From a checkpoint of a small contrastive audio-text model: encoder arch transformer, encoder activation gelu.
Rows from expert 31 of block 5 of the audio encoder, named by matrix and row number. Rows with one number belong to one neuron. Each number is 50 + 15 x the weight over its row's rms, rounded and kept within 0 to 99. All counts start at 0. After the name is the row's rms in percent of the matrix's.
# up: expert up (encoder.blocks.5.mlp.up, 32x32x128), inputs 0-127
# down: expert down (encoder.blocks.5.mlp.down, 32x128x32, transposed), outputs 0-127
up.0 109:76 70 33 58 75 66 20 34 36 47 31 46 63 58 59 43 42 48 60 46 39 67 41 33 38 62 21 71 55 19 60 41 38 64 46 52 60 55 39 72 47 42 42 54 38 57 59 44 44 78 40 27 48 82 54 56 60 62 60 46 34 27 63 96 54 47 46 47 55 67 48 64 67 58 50 48 48 37 64 71 39 12 46 43 60 42 45 30 31 95 63 67 40 43 70 52 51 61 37 76 33 43 60 60 32 53 37 68 52 64 36 60 36 42 54 55 57 60 47 34 38 43 61 44 54 46 90 63
down.0 107:73 45 55 47 41 67 61 61 56 46 46 20 41 50 46 30 64 49 50 53 35 42 42 33 44 61 55 49 52 51 57 50 57 52 74 54 70 45 36 35 55 76 64 42 39 85 69 42 39 70 84 65 40 73 33 49 50 69 35 55 59 49 50 19 10 41 30 58 28 50 35 75 39 39 26 30 50 70 70 68 49 43 75 54 32 42 57 37 66 80 39 23 46 59 51 35 53 46 55 80 32 61 36 31 44 48 74 69 21 46 39 67 33 69 46 53 64 55 65 39 67 47 47 53 43 63 69 28
up.1 103:55 38 27 56 51 43 51 64 58 41 43 71 38 46 47 32 53 57 49 57 67 30 52 61 62 45 60 49 88 58 48 77 30 48 43 21 37 15 60 35 55 55 58 34 52 53 65 61 46 42 65 50 48 34 74 66 54 70 59 71 72 33 61 35 54 30 54 30 70 27 42 28 52 19 68 54 31 64 21 54 82 33 55 32 73 51 46 71 19 31 74 55 52 53 51 22 43 54 63 49 38 60 45 62 65 47 38 58 56 41 50 54 65 85 53 19 29 58 51 47 31 61 26 52 36 39 44 66
down.1 098:31 45 25 52 56 68 75 68 60 84 36 48 23 58 76 23 54 53 40 52 38 77 36 38 61 52 33 21 63 60 48 54 76 25 63 50 25 41 46 52 70 28 49 34 60 50 60 65 49 73 47 57 62 10 61 45 37 56 56 43 50 37 49 53 53 53 68 48 32 39 32 79 51 55 53 47 44 46 28 50 61 49 41 41 42 68 24 80 58 45 45 70 43 32 68 35 60 60 56 46 46 16 53 47 25 49 43 58 53 67 68 10 63 64 50 63 58 59 63 74 64 47 49 41 61 35 71 42
up.2 077:54 53 55 66 63 46 36 44 62 33 37 84 64 52 58 17 44 53 27 37 52 53 49 40 71 62 40 48 53 58 45 39 42 34 54 45 25 63 42 37 64 51 75 52 88 49 50 25 38 46 18 75 40 24 52 55 59 57 69 52 52 56 53 18 64 36 29 49 26 55 43 33 52 34 41 36 50 53 53 56 57 47 62 46 74 56 47 87 39 28 62 72 62 60 28 60 46 31 67 35 61 58 45 52 46 25 57 40 45 55 23 38 93 38 75 26 19 36 38 54 53 50 29 50 47 62 53 60
down.2 075:45 48 28 47 43 61 51 30 25 34 46 53 37 55 40 45 41 49 73 79 38 72 35 60 36 33 39 73 45 41 59 30 57 70 49 47 43 47 46 74 68 38 46 46 44 54 52 28 36 62 64 59 44 68 28 19 50 68 58 21 50 30 23 84 67 60 46 35 50 74 34 55 41 54 68 69 53 58 22 32 58 63 67 64 59 38 61 53 52 24 38 82 40 47 65 40 37 52 53 39 59 22 44 50 50 64 98 48 86 50 52 48 55 55 48 31 65 26 37 69 66 53 49 57 52 51 65 50
up.3 163:67 60 67 42 48 56 58 29 11 68 54 41 48 51 50 49 40 68 42 42 55 46 37 65 27 26 29 77 34 35 41 47 49 70 60 70 37 43 75 83 17 65 34 46 22 76 29 47 38 29 35 37 30 77 55 40 48 61 59 30 53 58 54 56 73 59 64 64 67 65 45 73 48 50 70 75 79 57 44 25 58 61 39 65 63 34 56 38 44 65 34 33 31 50 55 67 60 48 52 34 33 51 53 55 29 48 68 47 40 47 47 82 24 42 55 60 59 38 52 72 47 50 50 43 77 46 58 45
down.3 173:36 60 62 51 50 51 34 53 57 41 50 77 61 37 58 63 40 53 34 40 46 32 57 57 47 32 55 54 58 28 41 34 34 36 49 46 80 51 54 44 43 59 76 48 24 35 32 51 46 29 25 31 43 94 52 81 55 52 66 84 56 57 55 39 25 43 49 48 69 58 58 70 48 53 51 41 31 23 55 49 70 54 52 54 41 18 74 33 53 72 67 37 58 57 21 55 50 62 38 58 32 64 68 63 49 72 58 54 53 42 32 87 45 38 60 54 48 75 33 17 34 66 37 41 34 36 40 73
up.4 107:62 47 74 17 48 52 75 34 48 60 51 78 56 58 51 56 21 49 21 54 46 32 40 55 39 31 58 25 53 40 21 26 40 73 33 51 41 32 77 40 63 50 54 49 11 52 47 68 50 36 44 46 56 61 58 49 48 72 70 54 72 45 44 41 45 36 52 49 63 37 38 53 45 46 85 66 52 56 38 35 75 52 44 44 54 56 49 64 50 54 35 52 51 48 58 68 56 64 50 04 51 28 69 66 38 97 63 38 68 60 34 74 54 41 40 58 63 67 34 46 56 54 36 51 41 33 44 80
down.4 128:47 62 52 55 52 45 52 68 60 44 44 72 44 59 78 51 53 70 16 37 61 44 35 31 60 24 52 45 61 61 50 50 35 25 53 44 58 64 87 59 44 55 54 61 26 19 25 50 38 27 46 20 61 72 59 70 47 34 52 70 63 45 57 37 49 31 45 53 62 35 73 60 63 43 58 65 51 33 46 58 40 65 41 43 46 51 56 51 36 61 61 43 73 56 44 53 55 47 54 47 26 66 58 63 24 72 64 34 56 34 44 89 42 59 54 66 47 85 39 47 29 86 63 25 49 13 44 70
up.5 086:42 50 38 48 43 52 75 46 50 32 60 56 46 32 33 71 33 67 43 39 40 48 52 59 34 29 66 75 28 31 58 57 49 66 59 62 63 08 34 43 42 45 50 48 42 84 41 59 54 46 73 56 40 61 41 35 38 49 79 46 43 70 40 59 64 60 54 30 68 58 52 51 49 58 69 48 56 62 40 50 37 78 42 33 52 48 56 73 51 49 43 27 36 51 88 47 47 46 50 36 66 50 57 78 55 64 41 92 64 27 40 68 34 30 20 29 56 50 75 28 46 35 52 69 25 32 21 57
down.5 094:51 61 67 27 59 47 34 54 80 41 53 39 57 39 55 51 42 51 43 49 42 44 65 56 64 54 23 44 60 52 22 41 33 23 42 58 50 68 69 46 41 57 80 53 33 45 47 63 66 33 39 35 57 61 79 76 27 39 41 79 38 60 49 23 56 29 63 54 37 50 67 29 39 37 48 69 40 32 43 55 35 67 33 54 56 45 49 38 47 57 58 58 62 49 67 58 63 55 39 40 58 76 53 45 77 38 50 60 20 37 58 91 37 32 83 47 39 54 43 55 21 84 28 70 43 60 26 72
up.6 120:37 80 52 91 55 37 42 49 57 21 53 56 54 61 46 34 52 33 29 36 54 75 50 27 62 53 29 49 57 53 61 38 43 23 65 39 56 88 46 59 57 43 61 81 66 28 50 57 35 36 23 53 43 43 46 34 63 34 58 27 62 48 39 60 38 63 20 38 28 47 60 58 70 49 21 62 60 46 62 79 37 62 59 31 61 39 34 31 67 26 63 63 59 39 22 73 67 47 66 58 65 44 43 36 52 41 74 50 47 35 32 43 63 43 59 57 26 58 28 53 44 37 55 26 65 48 57 51
down.6 110:50 42 51 54 44 58 35 18 23 14 60 42 71 66 16 42 35 46 66 71 58 52 34 67 57 39 40 85 43 48 66 50 42 70 45 57 57 35 44 67 47 47 64 36 59 52 42 42 51 74 54 52 14 63 59 23 65 64 53 33 28 41 51 80 56 70 36 71 65 68 38 57 33 62 77 52 66 66 47 22 50 54 78 50 53 35 59 32 41 37 27 52 59 54 63 52 38 40 57 59 58 36 62 49 54 25 69 42 66 57 37 60 61 38 51 20 49 48 29 64 48 28 78 65 53 53 70 34
up.7 062:67 69 39 68 68 63 15 32 07 54 13 44 81 40 59 60 49 45 58 45 43 43 57 41 27 60 30 63 66 08 54 41 44 60 45 75 56 60 41 69 22 48 51 50 38 55 48 39 52 68 25 30 53 62 37 64 22 61 54 43 32 50 73 84 68 46 73 53 41 60 53 71 42 37 49 62 34 41 57 61 41 30 30 76 61 39 53 39 41 66 55 38 55 46 63 45 57 48 34 55 51 52 48 48 56 59 29 34 40 59 40 73 09 40 55 40 64 63 54 38 51 48 47 41 65 57 40 67
down.7 066:40 40 63 45 70 55 56 73 58 67 45 45 53 49 52 50 37 60 64 35 49 10 54 60 14 41 61 51 58 55 48 24 72 55 52 62 77 50 41 30 56 64 68 33 24 75 87 46 62 55 52 70 40 59 39 76 52 74 28 67 45 72 62 34 19 50 32 58 48 70 35 96 50 52 43 48 49 39 74 46 62 38 64 64 41 39 69 63 49 52 54 31 41 59 32 27 37 46 56 65 45 65 35 38 53 41 68 46 23 54 60 30 35 67 41 62 38 68 75 39 68 61 40 56 37 48 57 51
up.8 091:52 45 38 54 31 52 60 47 59 51 47 35 40 28 44 46 63 55 72 55 40 23 52 49 59 20 58 51 18 43 50 59 54 69 43 49 84 31 31 46 43 56 42 50 41 90 66 54 52 63 99 60 47 63 47 47 41 52 73 57 37 43 34 29 70 54 48 36 60 47 75 73 26 43 55 54 56 42 44 48 50 52 46 47 41 52 50 47 66 62 31 18 34 70 82 21 61 50 74 59 39 51 62 38 77 59 45 64 53 28 64 48 15 66 32 26 70 51 55 48 38 70 58 69 40 39 60 30
down.8 083:58 44 63 56 61 39 24 38 81 45 52 61 17 58 68 68 78 41 45 36 53 31 48 39 70 57 54 34 57 55 49 51 32 35 42 76 32 52 43 18 42 37 43 36 53 53 37 51 87 33 58 46 72 47 59 78 11 43 46 69 39 71 50 44 60 55 55 54 37 44 61 39 47 45 72 30 33 35 39 51 49 58 31 42 51 41 26 65 31 58 75 42 44 55 61 41 61 47 33 25 55 72 56 39 68 27 41 64 37 52 62 62 39 46 55 46 13 51 73 46 41 67 38 66 50 69 23 83
up.9 056:39 19 40 56 18 44 49 42 49 67 51 41 52 37 23 57 68 51 59 47 56 13 66 64 19 39 71 47 21 69 73 43 54 51 42 63 68 66 36 52 38 46 55 78 44 64 51 61 67 60 77 78 31 61 16 20 32 53 56 57 36 44 36 41 67 46 48 57 31 64 43 59 54 63 57 42 52 41 38 40 38 75 57 58 40 60 61 32 87 65 48 30 48 58 45 32 65 53 46 44 31 50 41 38 72 44 46 48 49 42 57 43 20 62 64 63 79 42 69 37 57 23 71 39 55 52 35 39
down.9 062:55 37 63 55 59 60 44 24 47 46 72 50 58 44 42 71 45 53 53 52 68 38 71 60 50 46 65 37 49 51 55 46 35 78 46 53 46 43 50 40 39 48 54 37 38 43 67 30 55 25 28 16 65 57 28 89 19 59 77 57 41 75 64 40 56 54 48 55 64 50 74 31 71 38 69 51 42 35 37 84 48 59 54 61 70 31 40 60 39 26 52 24 75 95 37 58 55 53 38 51 61 70 40 53 52 51 42 41 45 40 41 77 54 30 73 37 34 40 79 22 48 64 62 52 54 68 39 56
up.10 088:61 56 44 50 41 48 67 47 39 45 45 17 40 33 42 42 61 64 67 39 53 43 71 54 41 37 56 59 23 30 65 54 50 56 57 58 76 50 14 44 31 54 58 59 40 81 56 68 65 68 61 70 50 45 18 40 23 31 54 50 12 63 31 43 67 68 55 28 51 46 73 68 28 45 38 52 63 22 39 66 38 65 43 54 38 46 42 58 68 54 36 27 37 65 82 48 48 49 43 48 76 45 53 56 74 56 24 70 50 44 58 61 18 73 30 29 67 54 69 44 45 44 70 61 56 49 33 37
down.10 087:62 39 68 50 51 61 52 41 66 42 75 49 63 62 51 66 31 54 58 55 70 36 48 64 59 36 61 53 54 50 24 65 42 33 40 79 58 68 21 21 50 74 63 55 55 71 51 59 78 29 47 50 48 58 56 99 12 51 39 70 19 79 55 41 60 61 52 51 32 54 56 36 55 47 41 47 45 33 47 50 44 43 08 54 57 49 43 64 39 56 64 50 53 56 50 40 55 46 52 37 53 54 69 32 80 38 45 48 26 36 65 50 38 71 75 47 29 59 75 59 30 53 40 71 60 66 23 66
up.11 091:51 58 52 61 63 50 28 53 53 31 55 51 55 59 47 45 45 48 64 61 29 61 48 44 47 52 21 60 67 07 60 31 36 60 46 54 61 44 43 78 33 46 58 54 44 51 51 66 52 66 25 21 44 51 83 46 67 58 46 47 38 28 66 90 34 54 42 26 58 76 76 67 59 61 71 46 33 26 53 80 13 44 63 34 38 47 44 32 40 82 53 69 49 24 66 59 41 69 48 77 46 44 56 50 37 51 35 69 54 54 62 49 48 51 35 70 67 64 40 55 30 27 68 46 35 37 62 51
down.11 092:39 55 49 43 44 56 45 72 55 38 72 39 67 24 44 52 54 59 32 54 38 59 36 13 63 53 38 38 57 49 41 47 47 44 75 47 73 53 61 39 34 71 52 52 68 55 72 65 27 41 80 66 29 68 66 41 52 50 66 69 48 53 58 35 27 29 42 73 27 32 39 61 52 64 21 36 57 77 49 48 40 40 46 54 39 31 49 28 47 83 51 21 17 54 62 37 28 41 58 61 45 53 35 30 45 35 53 61 06 38 42 73 24 56 36 70 50 45 57 29 57 52 44 46 39 62 75 40
up.12 107:75 65 40 49 80 59 26 49 60 48 34 41 32 53 75 53 73 64 40 45 34 48 59 46 62 56 63 69 47 41 67 46 38 56 75 89 85 53 15 31 51 62 40 59 23 76 35 38 62 36 42 60 55 50 53 76 18 35 41 66 47 44 51 54 74 46 53 31 48 62 39 64 45 22 28 47 44 46 55 58 47 39 47 54 52 42 48 44 66 77 63 65 59 55 60 46 37 45 44 38 52 54 50 51 53 65 25 51 48 43 27 72 19 53 35 41 64 55 70 21 40 56 30 79 40 47 33 79
down.12 109:56 36 56 63 59 69 67 35 50 68 33 28 24 35 52 57 44 33 89 46 34 33 60 57 15 40 49 41 35 46 43 60 50 56 49 69 52 61 35 27 64 65 70 21 26 57 65 43 55 66 68 50 67 59 59 50 36 69 42 37 26 72 29 48 34 53 52 23 25 48 41 56 37 39 37 54 38 42 74 57 57 44 36 64 25 42 55 58 81 51 62 56 43 47 62 53 77 62 35 43 46 64 73 52 49 44 43 58 20 46 75 46 26 67 55 52 42 57 86 67 62 49 33 75 52 72 45 32
up.13 110:49 33 66 27 31 54 63 39 40 66 64 76 61 59 64 70 20 46 40 32 65 16 64 76 44 31 66 25 54 43 16 27 26 44 41 60 33 41 89 58 41 51 58 58 11 53 35 65 54 33 53 65 48 58 49 52 43 42 61 37 57 61 69 40 49 39 43 61 75 51 45 50 30 49 63 72 61 52 43 17 62 56 30 49 66 58 51 58 42 67 56 47 52 32 32 56 48 69 36 44 45 42 76 61 62 64 55 44 67 58 53 64 38 51 58 67 62 56 59 65 54 53 45 36 55 26 05 66
down.13 133:41 65 48 57 40 45 39 62 47 41 53 67 55 53 56 65 36 71 24 51 75 34 31 44 39 30 73 45 43 54 47 43 48 29 55 44 61 52 82 49 45 47 49 67 26 22 27 48 43 51 39 22 47 62 62 52 39 26 69 88 46 49 66 45 41 46 52 42 66 21 82 44 54 54 45 68 32 28 30 61 57 71 23 46 67 57 61 53 29 53 53 49 55 57 35 66 45 43 48 42 18 61 60 88 41 63 47 31 63 42 57 81 52 38 66 62 26 67 29 43 21 78 64 43 50 35 40 59
up.14 094:42 43 42 47 09 28 45 65 45 46 63 56 38 37 39 48 48 50 60 24 70 15 69 70 42 56 71 56 19 73 46 32 55 29 48 50 49 71 69 46 48 58 53 62 33 42 52 65 48 35 58 65 45 52 32 44 39 35 62 32 40 83 42 35 52 50 35 57 42 57 58 35 37 65 40 65 52 59 40 29 49 78 49 58 55 47 45 69 80 41 35 20 64 61 39 51 82 27 39 37 55 50 49 44 70 46 52 41 54 35 52 52 38 62 58 55 39 40 78 79 54 28 63 38 65 53 00 54
down.14 081:47 32 50 46 57 48 19 33 30 48 45 78 54 51 40 59 33 66 64 42 65 60 45 58 57 47 62 40 57 61 32 38 54 68 22 53 42 57 71 41 41 61 37 51 42 13 55 62 67 37 41 39 63 53 71 65 38 52 55 66 40 61 54 40 61 66 37 54 55 74 57 19 55 86 67 79 35 13 31 37 56 62 27 40 61 53 54 38 26 30 53 44 74 69 35 78 41 43 34 45 48 62 59 62 67 50 40 27 51 24 47 74 45 44 57 37 21 62 38 56 24 65 65 51 43 40 38 80
up.15 083:28 67 48 85 63 48 41 50 70 13 47 44 49 63 43 40 56 47 33 43 52 72 44 37 71 47 33 67 64 42 67 40 37 36 58 54 65 82 16 47 37 37 78 69 78 33 48 43 46 54 18 50 45 53 46 45 67 33 29 41 36 33 57 50 38 63 45 10 43 68 50 53 68 63 49 49 62 55 65 80 22 42 72 37 48 26 41 39 57 54 74 68 60 55 30 43 33 62 61 65 61 42 47 41 30 44 74 59 62 54 29 25 65 33 53 54 41 51 30 58 49 48 73 51 33 50 64 54
down.15 078:59 57 35 58 54 56 43 11 28 28 75 54 55 53 16 42 60 50 56 72 34 71 46 56 47 41 53 85 39 50 70 39 31 70 55 64 73 42 30 57 50 41 29 44 64 69 58 44 56 66 63 74 39 55 55 26 87 52 41 20 21 35 42 63 48 74 47 50 46 62 48 42 21 55 67 52 61 70 41 40 35 36 62 63 51 43 55 24 60 33 40 39 43 47 82 66 49 28 72 80 53 44 55 42 57 46 56 58 46 47 57 58 35 41 29 27 64 37 56 47 53 52 58 68 39 79 63 32
up.16 082:63 37 42 69 54 55 54 54 53 55 43 44 41 35 54 55 49 92 62 42 56 23 47 66 44 33 60 30 26 44 42 50 64 67 39 41 73 49 24 71 38 70 56 50 41 75 65 52 47 58 69 60 59 58 32 34 19 64 76 71 67 56 60 44 64 56 70 33 47 21 77 74 40 24 46 44 44 63 78 42 53 68 48 49 43 53 52 64 78 70 54 11 49 51 43 17 62 49 60 34 61 50 47 33 50 59 52 49 49 30 52 41 24 62 28 61 46 75 74 53 69 43 66 68 30 52 42 44
down.16 082:61 50 63 63 53 42 46 36 67 72 47 51 71 52 54 45 54 30 44 35 54 28 62 27 42 72 51 58 38 39 35 56 39 35 26 71 53 71 43 15 52 42 47 46 28 66 53 32 74 25 44 52 57 61 37 65 44 30 46 76 36 67 61 49 53 29 28 73 47 36 62 54 48 51 40 59 48 52 57 35 55 50 29 22 49 64 18 59 32 39 81 36 56 58 57 44 48 53 44 43 57 66 67 60 56 41 16 51 27 74 57 40 63 70 61 59 33 59 75 40 49 78 50 72 63 44 06 81
up.17 102:47 43 45 68 36 56 53 53 50 29 46 33 41 24 36 48 66 58 65 53 63 25 60 45 51 13 66 47 39 36 36 42 51 57 54 41 66 14 40 64 46 57 54 39 38 83 64 56 54 60 83 60 45 54 47 42 38 51 92 53 31 59 38 40 75 53 29 18 59 44 69 59 38 37 47 66 45 32 38 53 78 60 39 48 65 70 40 54 60 29 37 19 25 60 62 18 65 52 62 64 51 46 64 57 74 56 44 65 49 18 63 46 19 61 40 51 42 63 62 45 49 38 76 56 45 38 41 30
down.17 098:37 47 52 40 52 50 24 53 88 54 50 58 56 58 59 59 45 38 35 42 73 41 43 32 48 63 50 47 74 53 45 69 36 18 50 67 40 66 71 29 58 45 73 43 45 53 44 57 65 29 58 39 75 57 69 79 13 48 56 73 43 61 64 35 56 51 61 54 51 60 57 28 36 50 52 50 47 47 28 54 50 59 34 28 73 48 45 46 31 34 61 38 50 58 67 35 63 46 33 52 42 62 61 34 77 32 39 68 53 78 70 52 35 49 73 56 16 63 49 53 27 83 37 52 64 42 14 80
up.18 145:50 40 54 18 31 53 68 28 31 67 60 60 47 71 66 56 28 51 17 31 59 37 45 66 33 20 42 35 47 34 15 19 37 65 28 48 35 36 74 73 39 55 50 36 25 62 39 68 43 24 42 52 42 70 56 65 52 63 68 42 66 57 65 43 54 42 52 55 65 55 54 62 40 38 73 77 69 57 48 10 75 59 38 56 65 37 52 57 40 57 40 46 29 26 39 59 53 71 53 32 35 40 74 48 47 71 58 49 40 70 39 62 47 45 58 62 70 52 58 68 66 48 43 34 67 39 48 57
down.18 154:48 82 49 55 52 44 50 72 54 48 43 75 50 38 72 62 42 79 14 40 54 42 35 43 55 25 68 61 45 36 36 45 43 37 54 45 71 46 79 52 32 59 64 57 18 22 33 41 40 40 44 38 59 66 58 55 46 57 62 71 50 46 57 40 53 58 46 51 72 42 59 63 64 51 56 46 34 20 41 60 62 57 39 42 52 47 80 60 50 63 66 42 57 63 09 50 54 63 61 42 14 50 77 75 44 73 61 41 72 42 38 80 60 46 57 50 38 66 16 34 28 65 58 38 53 29 38 70
up.19 116:44 81 67 51 51 39 60 50 59 34 40 73 71 67 60 40 53 52 04 65 57 62 25 45 71 59 39 47 62 71 57 55 49 32 60 28 17 52 57 45 64 53 53 53 84 39 59 46 30 46 53 53 45 27 66 31 66 43 49 55 61 49 31 21 45 48 43 59 39 41 54 28 59 35 52 56 61 68 33 60 75 58 53 45 73 45 36 58 40 15 44 66 58 54 29 51 50 39 76 28 52 51 44 42 38 32 65 31 50 35 40 40 79 55 68 20 15 49 23 63 41 63 42 59 55 49 70 55
down.19 110:25 47 21 42 44 54 64 37 14 58 57 56 27 68 42 34 50 49 52 88 39 79 33 58 60 60 36 69 69 59 67 60 43 82 43 43 35 49 43 69 61 38 32 50 62 36 32 41 43 60 47 54 23 44 65 22 57 65 59 09 66 29 31 83 63 51 43 43 47 54 37 55 43 66 83 67 54 63 40 33 53 49 72 42 61 56 45 50 52 31 40 85 52 42 73 68 29 51 49 63 51 30 40 42 58 53 54 54 69 47 66 43 66 51 32 50 65 35 35 67 46 30 61 55 46 44 55 68
up.20 107:75 50 25 24 70 54 56 48 39 58 23 77 47 57 29 56 26 67 48 68 28 62 44 50 25 50 30 34 56 25 36 75 44 77 68 47 55 33 51 41 49 33 50 41 47 44 56 60 56 48 35 41 54 61 78 46 45 72 40 28 75 46 58 58 29 42 62 51 45 65 55 46 79 54 71 48 51 63 42 49 37 57 60 34 65 47 49 85 42 63 48 72 61 34 92 64 44 64 45 40 78 30 65 68 39 61 34 63 66 56 37 78 57 30 33 49 79 51 32 61 55 48 52 52 50 37 51 75
down.20 106:52 45 54 54 57 54 40 81 45 21 51 53 81 39 72 35 60 47 38 56 46 50 52 11 43 28 51 34 50 57 30 24 56 58 47 36 51 58 69 70 53 75 47 78 45 73 37 41 24 51 21 36 33 60 60 53 47 54 35 53 86 47 52 26 29 29 27 58 29 33 52 60 77 35 13 52 48 45 83 45 48 54 62 76 54 66 51 39 64 68 41 49 46 37 52 39 47 57 56 44 39 43 45 72 49 66 67 44 29 43 09 75 54 59 47 52 56 68 38 43 37 47 40 43 35 42 54 58
up.21 099:39 55 46 61 41 57 38 48 27 39 60 38 45 51 43 51 61 50 64 55 36 47 50 66 35 41 62 73 47 45 79 51 53 52 62 77 85 64 33 67 33 41 38 61 33 78 30 54 55 36 69 29 11 67 39 31 34 44 39 40 40 68 25 79 45 73 46 40 41 78 57 69 41 85 48 24 48 28 46 51 24 62 64 46 30 33 57 51 74 53 32 57 57 60 57 30 59 56 41 56 82 39 46 43 71 46 33 84 58 53 59 57 31 53 38 53 56 29 66 46 62 27 69 59 50 41 43 46
down.21 088:60 49 81 77 52 37 18 29 52 52 50 38 70 41 15 76 68 58 54 45 65 41 62 59 44 54 48 43 42 38 47 50 28 55 41 59 76 77 35 54 43 62 56 55 32 38 46 50 41 16 21 59 49 68 63 78 33 68 61 69 18 77 52 37 48 60 50 45 26 57 69 49 56 47 31 47 48 39 68 42 52 46 32 60 54 14 56 28 36 63 67 22 62 56 52 69 52 36 43 62 54 70 49 28 82 32 45 41 41 46 57 65 23 46 69 61 28 54 46 37 51 45 46 44 48 71 47 49
up.22 099:37 84 55 65 64 43 58 49 47 26 41 60 72 72 48 25 55 28 13 36 57 68 31 38 79 65 39 47 63 50 59 33 34 34 57 45 55 86 43 52 63 49 73 75 84 39 56 45 42 52 22 45 43 32 57 43 78 37 58 33 53 43 45 44 33 72 32 35 43 52 54 52 55 36 34 55 57 50 60 82 42 40 54 35 62 40 31 46 47 21 70 77 62 53 30 53 41 39 85 52 51 41 39 40 44 38 72 37 44 41 36 36 65 44 63 32 19 47 29 53 55 50 41 35 62 48 67 49
down.22 094:29 52 34 48 60 43 34 14 12 39 66 50 50 61 22 46 34 44 68 89 48 57 38 59 42 49 41 94 64 44 58 54 41 68 49 51 51 09 41 72 46 52 50 39 71 42 57 48 28 50 65 66 28 49 65 25 60 73 44 22 30 49 36 85 53 71 57 41 59 65 30 47 39 71 68 50 59 52 49 21 46 48 76 67 61 43 62 34 52 34 24 59 47 50 67 50 44 62 58 68 50 43 50 45 43 39 43 36 66 49 53 36 57 42 36 44 65 36 30 63 63 36 59 64 52 51 62 40
up.23 088:52 58 32 69 68 43 21 63 58 39 45 27 44 58 62 25 50 49 60 35 47 55 64 47 35 51 33 54 62 23 55 31 35 50 57 52 87 70 28 77 26 61 55 79 43 64 23 56 70 62 42 32 50 64 46 70 36 57 87 50 36 32 28 73 60 57 40 24 67 48 63 80 52 44 47 38 50 31 56 54 34 21 58 56 54 56 56 27 66 80 68 41 50 49 51 23 56 52 56 73 37 58 57 35 39 61 48 61 48 40 32 60 41 72 46 54 68 82 52 30 58 37 48 35 62 32 44 50
down.23 090:55 58 71 67 30 44 77 43 57 67 39 32 55 47 36 60 62 46 62 45 70 29 52 44 42 65 52 52 36 24 56 66 63 53 56 50 43 41 37 19 45 52 29 35 41 57 79 51 53 74 67 74 52 70 47 71 28 60 42 66 37 71 53 60 54 59 32 49 76 44 42 54 40 65 24 61 69 53 56 47 60 63 34 41 42 25 30 51 43 64 42 37 23 58 37 02 69 51 57 63 46 52 51 36 38 44 15 39 27 80 48 65 35 52 56 37 47 62 79 37 62 39 58 62 48 84 55 30
up.24 054:49 66 22 82 78 39 55 61 68 33 37 61 69 67 64 34 72 39 23 61 31 59 32 41 86 59 20 68 62 30 60 53 34 45 63 59 57 70 33 33 39 44 66 47 69 61 71 35 72 73 38 46 44 64 59 60 57 53 38 62 47 39 52 31 30 52 60 26 45 35 44 38 63 46 36 44 55 40 46 70 50 43 67 35 55 19 29 63 37 74 77 55 55 52 52 50 34 51 29 45 56 37 51 62 16 46 57 35 47 41 23 41 55 52 54 39 31 45 60 38 29 53 38 56 20 59 61 70
down.24 064:56 46 53 52 48 62 48 44 37 62 56 31 47 45 59 30 51 41 92 62 49 48 51 50 61 49 33 58 58 44 65 81 53 62 43 43 34 22 60 65 76 34 41 27 59 62 68 66 68 65 83 78 34 55 59 40 58 43 38 31 31 58 74 55 50 43 37 51 35 68 38 49 51 49 68 42 61 49 61 63 32 33 47 63 36 57 36 49 64 18 44 54 31 38 80 66 56 57 69 83 35 29 43 69 25 49 56 76 40 56 59 73 47 52 32 23 66 30 73 47 68 56 53 60 34 52 73 22
up.25 118:54 73 70 35 61 47 59 50 62 49 38 82 61 39 63 36 57 43 20 45 60 56 29 64 61 67 37 47 63 66 61 75 52 41 46 29 12 40 65 15 63 56 49 50 90 34 74 42 32 46 61 63 57 28 66 49 51 42 50 56 70 49 38 30 64 43 44 77 49 35 42 15 66 40 61 45 57 68 43 47 72 44 46 44 81 51 35 78 39 41 42 65 57 62 43 45 47 35 58 21 53 54 39 57 45 44 62 23 60 46 35 55 83 45 57 29 23 35 35 49 43 49 26 59 43 62 47 63
down.25 102:52 46 10 29 48 57 54 42 34 53 56 34 25 54 61 23 51 38 38 77 51 75 60 59 67 49 42 59 59 63 72 50 41 56 40 23 31 58 37 77 65 43 30 54 51 46 48 70 48 57 35 63 48 37 53 30 45 52 47 26 60 26 30 68 69 43 45 37 36 32 55 45 44 30 85 60 36 52 59 36 37 56 78 61 54 78 41 64 54 26 29 67 44 37 83 77 29 63 43 56 77 37 45 37 41 73 55 31 60 56 58 29 73 58 33 41 76 29 42 57 62 46 53 48 48 36 64 58
up.26 069:58 41 48 16 68 53 62 45 52 39 40 70 45 53 39 39 34 44 25 81 41 60 46 54 60 67 43 38 60 54 55 75 44 82 29 33 38 00 67 31 62 49 44 47 60 56 57 55 41 44 48 68 44 20 72 32 57 84 50 54 57 37 46 47 57 41 32 52 49 46 22 41 81 42 59 51 29 48 37 48 52 28 44 50 57 64 43 82 32 56 28 66 50 43 63 66 19 49 58 16 58 23 51 74 40 51 51 48 54 70 49 46 81 33 50 38 68 47 38 53 66 48 42 55 33 45 59 64
down.26 069:57 56 45 43 60 52 60 56 56 52 69 48 42 54 75 57 47 58 33 61 58 64 57 32 75 37 20 54 58 53 44 73 60 55 51 05 48 47 55 60 64 51 26 57 60 49 34 36 24 37 58 17 52 37 35 44 41 56 46 52 69 38 41 61 46 27 49 51 30 22 51 42 61 17 47 51 38 65 39 36 41 60 60 22 56 33 41 52 58 69 41 78 37 32 67 49 52 59 55 30 59 47 32 40 30 88 57 40 77 33 46 49 46 70 44 80 70 45 45 49 31 90 54 53 65 28 82 41